config.toml
model = "image classifier"
loss = "cross_entropy"
optimizer = "adam_atan2"
beta1 = 0.9
Rows from block 5 of a small image classifier, named by matrix and row number. Rows with one number belong to one neuron. Each number is 500 + 50 x the weight over its row's rms, rounded and kept within 0 to 999. All counts start at 0. Numbers have three digits each.
After each neuron's rows are labels from the 100 images, of 14976, where the neuron reaches its highest value: "peak on" is the class under the peak. Only what is clearly more common there than usual is listed. The data: patchworks of several textures.
# fc1: MLP up (model.blocks.5.mlp.fc1.weight, 512x128), inputs 0-127
# fc2: MLP down (model.blocks.5.mlp.fc2.weight, 128x512, transposed), outputs 0-127

fc1.49:435527550572504562563520519523439544444494472470437519412535581529570531536436536430450487436530561611571520573491477483562558484416556486511480410530476443535450574536465462508544474495447560443393592408525575438578390488562408489570529499573423552487517482501517511523502455492594518500522503416531528540499474468474484525488400563500486478434450519521508494520483584496520561509582
fc2.49:539494607508538519499494494543491515482460536506532349529542453517510506500526448528465532504495549474564513438522462413477463552530486576499537489643414492554447482486469443468422498492545459493563420527448633495538512541624523426505525508541557517491471635484487503455481425541551515503483473570530477472505419568487443499461452470612428551573510524502561492603457453498496519471615
peak on: rays

fc1.387:559485462527536568532489509480427460577409582382562549540486544483588446525472492489480549532434433528526482513498455530515422521260495517551517494554385560450504480515505456490529507444464542484560552484455548493642524496552538482429458543478534513489590481510486548460510469531468509517614528458464434480502488454542585520420510487473477567535481510499551528529533515567482559530493
fc2.387:522501572499529373396476429557395506518520443512470500511484527559535535447514493481453542498488495569580507511434560511570570504525517573537544497515615497488529463445458543469406514508422454599464424564568493377501502556462417569448508495540415531542566489567547523494507508505513440545413462530416538519440493486483542568404535444524449451481579413450562499487527431494461488529535
peak on: rays; cloudy

fc1.286:570448482489570532518464508531459595566473469434511544443491550492486526505523519535435497501594530467514442490451461481508658544492462577447537447433453464564482540431551453559563516462473506588551454498480471466476532609553481605482466539565413502557593495506457498463464454485526498550472491524467460552389461574493572456502411468482552403537451575527458516476409477543394570494503
fc2.286:461474482441487563563429529464540500501562458490598424438524484515501458497461485607512457445524434470537509546573455462558431467548551423464425657503505506544519441463455463542425403466554517461498535503394476529554509476484503482489480625512572541495492449483460520532549536538461487389590437514518473496493530557475482570512542476559484490571476618523524527497552485472609427514403
peak on: rays

fc1.190:481548487474490471513524524480465432517581540468579501571472517640515501521486483481572515548319456451441497496510528520518413492461513415482417557539402488449515524546506530352515543644508476525453553509502520542469529431481515395517535455500497519531466514451490443440558465529475453447588561540449509448488533533485515560546563534469458559562448521492571395497460515569498560526495
fc2.190:519500481456485522460555509480507481573483485511482437504488443328457453546449502480488490536523524502507514607522538486487584532543597489468437553456473578486510543489453488585555420530515519508492486447503490360503500443491542565450496542533510556494451559484449549511469487496468509543608434501546510466498571602541475472456532551604478393478445397644494502410597555482520439498470
peak on: rays

fc1.298:457545606466519474457517501503514582436458464469428474568465494398531538488506567537500404449555479468545530488464467497521592532433410555567507393438495583435528505479517472548556420387555455551497488480468510568593493464515479646525574430460494511540517514456453499444438465560491518442520519534505531530530449492549540534512385481522441418468455564449467510483563448537576468466431
fc2.298:467477520427534562501496496438520539500510465504492333598465450470535474492471503601552487477562425511506465466535498388417478397505510497527537569508465517548421458473461553501533474524527478481512543529458506475477533467484454508503537580508499644446460508526485447407508351548531473392616442602540476492427566608537458550536495518515525512521486597506510503515518484498527517426494
peak on: rays

fc1.119:486548484513513509540415501476453576410455451398446505522489535484605550447427525568506430481458517473491520406491427454497504521370469435541520512540410523417580496508453488544526501453554470508515493544455407598502412449527481481450516517489458518594483489530541514410442500520543479576614558562554521469407477478466577456566541467492578583501452481433473519496522599535435526506519
fc2.119:447548457602524497526521519489540354409534474433458511607493546483491396493544515484580488551564417444461523482467578494406493443500470401595452488506483568469476483497584510514614602590456516449453500440469463541534524574544485463492581502463446482517446551484512426487465446574537477487505433502515498509433432557380544574476505498536488502480451545525563475508492417519530493528518
peak on: rays

fc1.177:380483623595500522484477521577561463414500536495501510544479512472529451520477432546425534480466503460452515554520451586435501539422556474450508444494582486551550505394561549549516493549522538493539460489516507451595551485585427385482512560575430512482611427531559515589432405483521551441524443421493467525534461510472476523553520481530491440454492521497448514508476590441564490451562
fc2.177:408510540481545471472474464465561455535563416449444450470500445435511399501522480493562528490514472474532483557457502483512565539473561444564356536436456563582501397506450499567532546512480458486531425494495524472474512467470564506499494495450497458471487509506473570438451543463579464502548585506462563421465562581416576545666473387485500498536532523538502471454429542541508401538425
peak on: checkered

fc1.215:518511589582407476534458557446560553509540463492448514504406579481484528423520505505488551536435506529458420439562539495552498494458491574560467544500517461442461528511535502602434542609435502453542458493500412574421579473511434457560602504557502485551454498485536499471472481503479516503499512546501477501456426531429530445556518513498433399617437414514572511515428410606545508432539
fc2.215:480519448450468468408500486526419431555504533454460411511467539522518518538509532462469440636458516491512487534468477443509534550489446570614505457417489531511491572539477543487527535490456507488510457473566522398473534523467570501523502421491465463491470625511462492380407431451480478593531444523490531389397577575527515546502509419531551498461558385511498530442448543563406495490467
peak on: rays

fc1.491:454563413481527468500401475576519365516540527474541562428527515519577394590501533568467577509534504548503539487517503594515517489402475472517589393402475448529397485485515529504473547601494503584440432475422553531526486482567561490478473529495497463525536527496461435495500561544536458535514557517494415585466454511583516453446426514563498543563509543497559535523582466519589530498464
fc2.491:489564580562474503572447615539531447499478480453459503551621576583475435437509466475433406444551381619454536513513507503624495545554572542441434499537475490498485451403489515525549563432513409503491437432431499459513508539472492467415442510454522460446520490521518518561433533476533516500545419476492522476578544556476511522518538391437566497551482503437485533547532546555532485491488
peak on: rings

fc1.399:481415547549550507544500451518490615530438476422493469521568481434480532450453500511500595567501511547533515508471515423465614554436473500642545533424439507537531571482582500588415515499501489542471510572503498485512502498510481627502510503548524525539547476522406507462448347464456503578498505476486434448393489521443516555548467485506476520500493554511576545438544480620430560503502
fc2.399:486527413472516459504495550537533416533492502484545412552359574580584456470524552588455477464434352574555510569518567479549404476562478521550492572516520604533517487482461502514453453476554491553521562520589455511499494476507542430575541509452403540423430510511521446528475482483484478480608489482548480533457567635477513507503490484535554524562576451459484492523502491438529528525440
peak on: rays

fc1.194:516467436545507484473542541488343467482436501451513537452467480583455478513507497457489567572444437491481457574526509526500646496479543527496476485590320527451496453477548492417522559619505524628553488522487521488455569477503498476515432480487510547548522466527429495420521456554474489579527548552480510498409484477450524517551527540484632533522456503521468458439460522542426570542473
fc2.194:480536450503498494465495498524573492517546529547434476565459433365537459505523540522519480594523406498491547595495556533525461519514555518472499599493466704493546493503502507586529488500527545513481509468547507420528437437488533550411463526477467564392427507481494502478492515487537522530550507525546519450511563531562431584490563467554480469545510471562492535488601472520540309516515
peak on: rays

fc1.253:507536540432591504481434513544464527441466446396556493524496448498534494428453484572495504470526604384566517453532418561553457509512484460530490493518441524502429437527601553517580417387538433535537433395492555584481550534531467535470470579492439534503539422459459501594510455465519545552556585495440468621432502474534578487533485447498481475420421551468518471486500475505454495523500
fc2.253:549513512515473447533529520516516531455529526559470443591572501498447506543464528533581424539497479406494554502519518473499588491534554552376495516524455508429483543484417492499540562504505480491427567529492534495453517454560447538438545459541555552497470540475453511517560532479474526341541482550473559427670510556666525406456537558462444465470456616523514507492557483504542501522535
peak on: checkered

fc1.172:511476500534596532520534544548432478619518551432532515464556440567519490482483499571550564554510426462471538506511443534539469595427575522485492510469457501565539431516586511430558565441553504539568516405516489537506517477528486418461498540547560510547509464510383541452487435518486518502562540530445479472445402520472632552529576573513576495537474580572580465441504539569434589500542
fc2.172:501527460514472558566531597449559421502419551516503541656470588431494418522469509505484429556526462627453512569445562501509577465552597496486434509472439572359532475519547523580510497506581540515525523457492488466547455490492531468497477477454404563511528541480502487575494542541530493507460379528543477598502470588572529532492612510556489451453476499507516517502514519493562439502483
peak on: rays

fc1.297:441519579528440517422469583489525498482463515406497520589547472516481573434476471550461480469569550470591446473587474535522481517478427478523490516408525492492520489510520526434463374478588447465484415475488586564506419456468526508466533479511432563541586421486514564512490426580553492528496423600562542541547486351543533452500514530460444518469468589473553544538534589523544536494445
fc2.297:514469500513588432573408506505502515498507491545498517566461518514569524511503490464555523474463395454512480542368549564537504431547416590463520485549476510443471450603551544505488543528535524483500420480466544498509590525448502466446518559496497442576586535531609512357447495558617484507467455544523653462437518451495422506479497604507532485502539399503509485488492541513442510454518
peak on: rings

fc1.93:409513509383515515464480422551473495538449539448428520582544427518497490497462438538468470539597511467575580493482400493554466566479489442442479481509529531565560488556529510502559468402562452495434531560478514519545445571459542573494461531523459510550609440388462538588540476527515436574544527570452463530495464392519522510455447482598482563409502512428498459545536605497495499515463
fc2.93:561536537536492452475456453484509542517514505526576462505561531414522498432507525453507505538472491477521617510427485438514528561505560563477483503571502514467526467629420547547445499501453505470555550488571467593518601457411509508469509518609537494556549487432575560387461546462452514427526471474491642539504483468470530454469512582475474596500436603529485495429620471590509503477491
peak on: checkered

fc1.225:484495548503547547524508467499488566445416430396501491557523493426585513473438551597464542485510503464527538483520434519477484564474481475558551555470435591555435506442545524552569442369533528479522487471516540548574504503522537675468560541557433526492572435511462556463506496429439511500479445439484424543437505488547461474508531408584436430439463540490550493483530559578403509510531
fc2.225:492523502509521492561497523477486579401444521488498425585518456663501491547439501485527402424481477489483547478591430473519572420531601556450509545541542522524448458505512525466570491482493535513489575481384517467445502483473521497447530528532567649549522435506476507519522521441571555403564526482514532532474561514563538435508527496536474527484471612501473495495644515501610518467543
peak on: rays

fc1.64:455444561486542585557529560461487505565576516438537492494553540462494478527516460555552465478512455493457535558581470520532464548353579557651479450469433531452504469514520462488533485484552512529396479515493448586577529457532509533489612531486554581529504448491425468447360458471541475469559493450488457431468493483482462561569500398475525524500510517579575525467531492570510578410517
fc2.64:471516573390471426556439478470509439556497596497484514401432536597508508506568543439470523472481446522530450530505528454457510462476442522488555413487482446552444533582558546417464509519555453481569549448470481467476523443353485519549552452467448540424439536460570500543408470493545544560491492489541491556415560564540538458557518436536479545483490519513549530379439594514454587495481
peak on: rays

fc1.135:470473512533457486493542471445543525599502480576433514534522496454506559465508551500425510443585429513511466568504532481524471466432442513441442443505442523480493510507357500449401574437506502472528523602475450525513486453535508553518621529554484570490479484469573511382517610481377582521535540511560524556472418508463474423509490467616464516521556554430523480472605461511509525573544
fc2.135:470481472552446530517505548434505480516470496525628470551446509519564517467479483483553483548476445497461630461463460434517513533435533484550507471486477531383524584490430518530500566514519562527539498574525457447546542493598498516481572466525406488487504500408421475524470569536487491473481586466505490508664481589411530534536469361419422546559500580468553464565530568555487530479508
peak on: checkered

fc1.217:483444482483451470518567510569376470570536527444516531521558548503529445568428462579442546534465481469559546548470499596480514509395463522561540573454372542508386484568560543524510476527594547636510482521447431535544464450504555426550533512544519456558482412494512518447440562532521487527543467451449448478510456507568534472515620495492545540542436510558486591505557548541494505480540
fc2.217:471500506490490483543480539556510501459532595508446502535505539533480482571504604499547401563522445622424545530463604548550567465553556551496517387507430489400396468493512557401531471488602466550573547539497530529529515491479551457536450523443443515480463509482469509497418554497506574548427420607473558584538572565578456523515488501446533545541526556485556556457512450543517563510545
peak on: rays

fc1.53:531500552502538496511508582519484632514464428332558482509499553496576581588483511536470524485554487517502416540507505434439529481403421490534451507521468552475494539476471488562571528463561527478432516348500488560537471459546524621540498526532434544536458520557611450411492453518552502584526521523507519438431509530508537501568488509438495514490396478534493456485476509505415556475587
fc2.53:431537517480475428417490439537557480524571522386434499530414453597489471563508490478488356499505550479511555583583533454513412403515530560540534564497464464538483477491479565501552558529498425461458449465534501565515581509517424496556476485452510409491493642483479459485476474435481464492567392533595514483433545573519504581519494442513519528566449493431499437426490464532499486548523
peak on: rays

fc1.170:478616457503474516563486489530505479500500513508521584475501529616493425460531469479410506487553579476463513504493553581474485485511545486548519358490598443481481479518473465560443535538530465595532497544489559512491523633482530462513488538408458381518567547513515543469504579540580522616548564473454549543550439468497544518505523541416579501514578489536406571563525507427536419531461
fc2.170:495530464494452511517532578510609482477491524405504459552401497606512466500502501454462462606502461486500558457580467322554525520389446519474490463503474527523531485503506533470503581479486506509437526467549512523524557461453502506507502500611439606477485479481477487501501499491477505439462598521624478503558483506562511456441524504611497422475358448481514471548515499600568587529456
peak on: rings

fc1.19:427502551493487502518532569494473420522436439455507433516492476603576433507509496481465558472374538535483539503518510415419543508383474493453528521441411530475504468497442439489558521545477472647570507495485478555576535493532443396513470484642505483524582459513497508539427490486604526502540480440562510499607555492515522534518562561559557475491484470513442602425499484480521563543546
fc2.19:479449472460488490439467492526604446518495501500569616465459500531423486548526476471462469467496596495519572456540565560502373546441524479519431476517500422487510430470623444439478454522487448507549552563357485528513588511519568496606531470437535473406513611507522489520537451487571499420523493499503461426482381491452525548504481472495485477500502577480526532494419480471591589534478
peak on: rays; spiral

fc1.162:451489505457580555535545531457476552493479495395472503413498472455455544545481496424446474597519484489579450470519427429447527431406373527507486492497406478499423442510522517483476498504435553541515508488487468370622580500506477502547547553531494515422495542537507464380469566390495446626478576410428488497486467444480548509580497517497487523460450458486533454556488522512561499556521
fc2.162:444492433454424543484529484382568498503449482432463515449378433455561482634496551453465458459480446480505458493487582517550447377476549554554577484497459577401544418581510600585492490510535533529526539459516505455453460444480505537439515485495427522532466469397494563546533504443589497533499519502554516479478598507467507598539512402502479552541474473510585464480484553511460463532485
peak on: rays

fc1.199:431545570452535452507556512444455521491490489450531487505424476542472438535539494542480497443482450394444507492533576470450501430345492474508551457560531555430512490417489486590420587620572537554559466431500451563478541487444578423516499558565441496483505593456551557557508508460532434610537506435569446453511467429467498489557570534557524509465463521443537501451539501506584526542501
fc2.199:539449539435463534542454528510482520615559454505495503496419503547447514478534492528498509416512397528559444445570484536550513407537529499505471575450542492518495499445501475516541522416503506421489498560386496497540556467528548488479531462514447459538368528418521472558575534525583506501469530540419450556419421585450482519566623485607494478592552412409501533452549491459519512440459
peak on: rays; spiral

fc1.229:489455464454576573493558409497528495553428474471445529432477536462419512495467457437539512567485464458517561602469475465430524522447459574469483454428463491528430583524543398460490549480559451491503483543459477450557460542504576513511482510501550492576540484433374446565430464426632530496404527578537391535486501511446515476547446498535548571538416528505447470538523486594495551540440
fc2.229:505594622443440477443418401535497479583584495419498408419526448525508531494490497524474468459533576555446450482515495434480352503512530543576544593474505558589478494533470489576441524529414532510544445477536516509583544547527463493493521547500524424525501556503530510499492455462522535480569482483534441452412429534496526550384446476547490509427522423479544428481420505455461407518482
peak on: rays

fc1.326:426488506529522493483517523533517589458468529426472466487487505444512559564495598550456591487490467545503555436504527460450570486438504543530516544431470654552491468495532500679506478363478544442523478496521469426572464379519428624525535539528500564496571517529463518505485408539500500486524453434537421430467473473523472502455469493494433482476472462529555486479514533498425444406554
fc2.326:488500467548539514461490590521532473597457533523620443482363524592486437528488488571557521483453569498478501560575504437527430463535464500488469529518474503423542495400420471385512566521545495536415531560498445475442560498456578453621528564526491577454482519512445495556547539544469521426555463478505500487501600609528545492486521487565574468458498492518512476508452510388528564522570
peak on: rays

fc1.60:504534506429488479436484554592499497421427491441511484499505574482442500526536514589527473494555509464577556502448538510526545512446445577489463465417475564524587433443545447525515487531477499531455395518514453508447556494525543512506457587496385484430588421625483519492425405523511443489530548593468501545522475517512514531469525542420615512506460649514534443522582493558429529492550
fc2.60:556435537455610613596557500556512540507589514531515419508627484532514511483515478550555461536468485488548600541525480472443484577523482395503535550533508531525418468552475502594464495495525480507493485514408630566520456541575498534464445563516544453482540566501422487495507497517425532520449526607504498534607444570473494361484508585464514562490501485519462539484553530531547496562512
peak on: checkered

fc1.256:548463526493555570615533444523613417489541524506500514524449571482576445579528435520534558584566531510546485510472519563519421543277556482535573484531505541464505547478531518479481482519463490558478458504466524570589460511520579462457423473503474470472550558511483513464512470562459471400625572500554441537575485545528542491441580478466492512548536490551505555528544444481541506505513
fc2.256:461555466541428537456536471503505637397507445545524532470527465432496572604440554456528510487544433434568516482492475545523491525434525386510572550580429519428506544553521589566573485565501505482610494533475530545521425388490531508387564503528528441520509453482477446496543512487447515492530390509511548384585495516523484461460480509489496427576499504465521508560607508477476464515470
peak on: rings

fc1.438:518591479479519524462531498483378442464526461482530574512540469550495427489508617466536478475486500456531490482523487618542634479495594506499562497539499487535526472444573545653525489538508486488539495501446475468426493509505587405522505444520528441492442456544427498532565527510506422577448489562341500471429390522504426473509528511527545454497458569482545590472465488595502484515516
fc2.438:488515475443441567564470487469438588527478512518525551528557521467515646497407510496473564470464472534590488404485455532525454500530584462493643562496535407530499515483524485483510495472470535508494496605500513537516494522461506505491454507478565316415423531388489486551477524525516492555412543510447491479462587426441508433457516489502481457549488468491506452556473523525345529504533
peak on: rays

fc1.181:439520451450509537423453477470434426472495538470484510421429528530448494467484541522569456631516484479431562479570521531431573562427445474541514492556488488448500542502455464494402585541456503510449462532500480466497478486509487521398503519526518548499555498462430455520482539494615486615425516611431454528487457439370480510554471504430563584543483370488574521449503536549525555446462
fc2.181:438551485493430457549495547491554494562499547551446425517478504490539525497484466487536555457500517539459466481547414460548459485506525431435504427479504557555529595528490503525507464560530519461490538457492503468402457484418542476493541564472491639490423450476506512529528469491462404505537551553594478403589419636374493470430465364523486482471575446532486546524503425424545453429482
peak on: rays

fc1.237:499526508525503483527551531489407481512466491460498368483497510564511428511489569502536471504442503535484494551488481321447546504478561528399541546504397625506537506487400471525496513523484492512489497418507480496519491465542539454520500499783529600505526500507514484523491476502458522445506519487476488513567571481494494550491505494464538515535411433572510595489466497498444510508507
fc2.237:469482488465462549509486473455568499454513451498524618472488519634498547515477478485543449439484547490481523421559492529504372501367538456546453417545486392452599481541536494480464507503490507523504485560544495533511558514507526522563487463468526417494505591487527506481505492530617494468445432521492508446566347481430527632491494388613500581517511500469501483509540503473477541595510
peak on: rays; spiral

fc1.238:527569522527494422436529470448471539492422559504458572559427514490548439520543493542517508436482489559490530565472509439478450577425527513540513405499513493517534526438534437595448425559502475484540432455494529510573566373506550421546588583479488499490520515537556431584504542516399471628580495447407513578463541515549549493499473485578539434452461460500444492455559503515550589571504
fc2.238:465533573506506490466507520451537394581404464509563474505502516453525413539514445513514551404537498444495406472569518474439562505490517555486372534447514531597576539529499513489512496511514567407503482512498450528616467598484453456595468443598451477559539568548560465430545442494574501483481569458534437454424440491514464462548490389588484452490521445531548515506495534473576454462541
peak on: rings; striped

fc1.26:445400468487504487431526467481476565513501493475453546531505495453474486535545435527477538499436423576498519468483515508481612464454484537513519489507447469523557501486527392459327549643486490561429548514537414418518446426453533464531520480528478576512531607489444470501448436561514470536491495545548475405458476433415502558539484559474529531536526440549467476423483441567640544489504
fc2.26:466512510447480426355529404486452472578503503513418449465431474452466502513477514442499506493466530467533486559535564516563454534501485471488539495546515613463477486535450496513525585517494512453490407463717477422526531544521504487642467510501490496505522506566476518535494451398498495553540507442549504437492610556568518532477479498577501468479567422548491485533548535420426442557524
peak on: rays

fc1.124:476468532498528491442471425567542549464433447530474543584584573539588510488387577595494560543549446473505527532546516522538532443467479410516450448531503490595481609446584633488473549584475466520412495462478570472593475506608485492472483531483430531540503520488418484547551475492507429593501507468497468535479445490506523567489438580524474428465473496476530367479539490494536504444522
fc2.124:496481500471418585552546461561450418617524594519566452532481602523489510478511474552492358449499543490428513497567593462454444504548592478453463514556448526442428479509559557511523471516525446458490486530560505423486471499508452485570407538443521472417494506481493476530387470442490490432569507499477514570504490620548536429534558569573459479501503456552496486454476528422493432590552
peak on: rings

fc1.43:561585447449436519476504485497400440514560456414496580459480483551476510485534574434520487591557494511472442547467467551589525457414570488443427457502477612453478495485663520618488506454505496438504454442492490495473487541519503580472510461644467485474475473516527518487489532501532449537481527546394412447396482500511465535476569466447480530494463509535560474520421512619486480475534
fc2.43:444480446412569505530458471513541464466489498470563559553565489448479503528560480491477535425507515518497558404485552527501446493564549478455502590508441453539653487501525457414501481558369513495470484559438536510466479485530475460553462469497475398392430602445478466567536531467613513518399559432499491524463535473510529351494526491536518434478498482451516543548421461477477469516600
peak on: rays

fc1.296:426479548535434542502512417513500583545510550422457451622441553465552516534441587580516520445526522491498564465575469464437523476430426479551569563486475594499464567522513483616475497416529539466504588490490414588603459459495504549521611511563537557529513501519507481528492429439520495429409425511495431492551469510491515459499532523524371448567447450527566546512513504525464487457482
fc2.296:486480515540587535469517458503497518482470503498478421514410437630524481482482471520560482500523517516504625434444492411472533414479371534467521354503526451528446477494469519382498488522503476418539560529508486522455525552457492526609528504548540599470508549497537459458438491506526498460551375520570602503489524587558468473521539493508546439555482560544517514480560481452485623570542
peak on: rays; spiral